{"arch": "vit", "model": "sound classifier", "dataset": "melodies that start on their tonic, played by one synthesised instrument", "train_examples": 26041, "n_mels": 64, "hop_length": 320, "input": "log_mel", "spec_augment": true, "win_length": 512, "targets": ["pace"], "num_classes": 3, "norm": "rmsnorm", "norm_position": "sandwich", "activation": "swiglu", "mlp_ratio": 2.67, "head_dim": 64, "fused_qkv": false, "bias": "all", "qk_norm": false, "parallel_block": false, "dropout": 0.1, "inner_norm": false, "drop_path": 0.05, "kv_group_size": 2, "patch_size": [64, 4], "layers": 12, "width": 384, "positions": "rope", "pooling": "class_token", "label_smoothing": 0.1, "loss": "cross_entropy", "init": "trunc_normal_002", "optimizer": "muon", "muon_scale": "match_rms_adamw", "lr": 0.0048, "momentum": 0.95, "nesterov": true, "orthogonalizer": "newton_schulz_5", "adamw_lr_other_params": 0.0023, "steps": 10800, "batch_size": 256, "epochs": 106.2, "lr_schedule": "poly", "final_lr_fraction": 0.05, "warmup_steps": 1080, "weight_decay": 0.08, "adamw_weight_decay_other_params": 0.05}
Rows from block 9, named by matrix and row number. Rows with one number belong to one neuron. Each number is 128 + 32 x the weight over its row's rms, rounded and kept within 0 to 255. All counts start at 0. Numbers have three digits each. After the name is the row's rms in percent of the matrix's.
# gate: MLP gate (model.blocks.9.mlp.gate.weight, 1024x384), inputs 288-383
# fc1: MLP up (model.blocks.9.mlp.fc1.weight, 1024x384), inputs 288-383
# fc2: MLP down (model.blocks.9.mlp.fc2.weight, 384x1024, transposed), outputs 288-383
gate.94 236:156153161084101144137136077076136153208125100148113105068089075119143089118137075174180122109130077086174136112104108106094101133166144130143156178154108207163099145110130128122124105140101113093084141120108072110155106149117155161162165162093119131125115126172186088143121111143136178154
fc1.94 246:128138092174139118106107155113142117016138162073119151154140092135114139135124178095082143164088142159096142177094153124200160140127156096075142094106077070134128160098128140110121146155169193131168105110124128117102166123168084091129086123183095098145131128138126184094141166096109083148
fc2.94 254:194129124251137115151154123136126130138136115113086124108145137142108101108167134135127135104121116125044077145097092162119122143112102137110154151114122186116177137024134110152127168107196165135145113107168113161155158198149133145152128115141107122111143137153090160118121124152125080115
gate.95 195:096106151109090158137113178081140190142143141129147150206122130155114155051141109138126122133144135125110142149112151123188125132100133130120096151142086106167123123095122077059104078096114074217154077120142133111182116205159141097103106134074135125096110142108104175126100139148118111062
fc1.95 214:133185139168048085119117102166151101156102051092135076105147146101086124194137189162115157175107089155164119144127119100089106106124132104073075096135226122115091170172156131182115180105103118073146170173114143152090119038128141205166128121157124160099117137143122103124161118081139154188
fc2.95 217:139132120162108098110209132111137105168174101169092164144117125119170120101129102134153089120119141154021176076144158138129139043092130151150121077094163152160065129150144128135136190140104095169191082065117142155131100129150127114095118094134130111123106095153150114111079140185160126066
gate.96 020:173164118190173112171168074140112142121146096158094134141058186155170127086147127110125167172090152090138168188120138141087117156086085157114075100122136085119099118135141101136119092119139121167125167187149128120109142082120142099191058159103114144091137082146172126137171085146173158137
fc1.96 021:151144168114093078140144121105135165172128134056124107104113193220123152094148121100148144151147107124097176131140147089132134199071167094110141095098185080136083183159134180133147080134127121112117159101110088096125111122130099095148135190099167126089180187172195173143162103139133179132
fc2.96 018:085142126162113132077119138161134108090168088141100120109087206139171125096135130123146096135144146132116135131137082062142121131114215126133144125103127148083113182098121143083066171121101134144148092105151149113137124166174164159142086115126160095127115135161112143144131069081140143110
gate.97 240:090158095102100129199070078153112138144188129111106117160141146103170098158138112176166093124078154072155141122112122124059143085097145142166157169130144101120094121092115123110077156117125102144091070111127105106094142175106096142137166112122061153112131144133089121125152106130099065112
fc1.97 260:150160112132130128114130102110092082110142103127118095065126168136152122080178120141123137151088161122190158148152103168105111146151104182114105120174120219150093195107140118194083140127100140080081127096115142128114105088094146071146153152175132146111121129114110199139113161129153122154
fc2.97 228:137153127104139120105137142082132114128110092155155047152098123120097157127169085106146074122123170143096104114124112134157155142140152149117191089151109126134146065148113123099113115129144116155107195102144107116164114112096093157079119131137130136078157128135152112077116133172087134205
gate.98 039:185138117152144133068115148071083128147097104129136101115069079096100129096096110058107098142102182147096157194102138105143088142148120076183169148147095146109107094143156076147206097132118114127082119119105142170096175128154133133058149149136190133129134174160079144157185134097157135114
fc1.98 035:117177151108123170161176135144102088120139167106175103088222237108149163097162130180131136126166078108113073131163076134148131126059137132091150113137177058142108134143075118100086125142153186077169142077129077107130125103137082134187157104087134163171132128119150143118135150161132091169
fc2.98 032:166116133103175129095123129095110159128130127150066166184120124161137117125122165193133173073135133151140176165103103077140154142105113151090133116093057178146139119077147083167128182111096088125138054144136119128071146129081127153070088126095109182093112111123062128094107091080173114121
gate.99 200:131118109149103134154148080120134119097142153122199081151164144177165144114110098176163125171164118118065078125125101128113147144075112097078132141133123187132097123119085200131091136124130176188134102162160092143123117133115108195061151102109133114083093122111124142115139136121137110126
fc1.99 207:083099123140161173127087178082107123158105107143126126123066139154076096197129160070160140131130120135180126129156115108207081122129173159153063086128113096138176164088144129137108132159117062149169165105106175115065137133171119060146193116162177107197137149127156094116170171112141119159
fc2.99 202:164098109152142132121161139092125125119188080140193127139163144117155210060141143111085131146135130093084102144097071129081145120144130092125166219138075134083117069143143106149122113179137136112095151173112120129122155129146040165162085132168133154109133069146133157130161124088164091168
gate.100 023:097083136172098107125182091131079120092168104064105132122142119116109104135121135092147143131122118122069132117126141135104158131122124111091127109151133115114158128158145167141157158122175151153123171116123139132136121163132061106132170147155123121096120182124144063157133091145203089124
fc1.100 020:152149136088126159095073171125139114131067202222154133138095135127121133136122121206094124189141182129187120113093091167120118121186124171150120111128144131131051103105140104075100125121107059150160102180158075144139160087166190105117086118117134144123127099176126163134182127150085173138
fc2.100 021:103195128134058140194098121141110106135083145115136142146153139144120077181131081070138104139133113176180183144079153100160153108087141192088160145127152138073118163160140155182172113162089125144129217107163155185128132116154117161121182108164079144085145228137129109094132090119149094111
gate.101 011:127100112095105159179101207119156130159136144081139104133121146142190087063052117102081202137078082118125168110118148128088111112120073126161188152165131124116098089156136105133121128132180119098047139100139171149145120133106129159095078106061179144165072117074144108195135107148094139113
fc1.101 011:113096161135119168209087152059129127126183082099068087137083182121175129068133131097154127118139136127158150132104138158120103163132068076072133114157092106185082122104185094132116156122111164097079156134153168101194114135137106149119131113148192123084110125099121137164140138163096161128
fc2.101 009:139135110079101071122167152085033084059160059094090163103074187193137147143120140102125164186078105123180139121119078054186154044106134141088125084134125104081085146154108131145123164156117123134157146158123140144131103121180125120126141110096123183121098144120082120165132114113173114076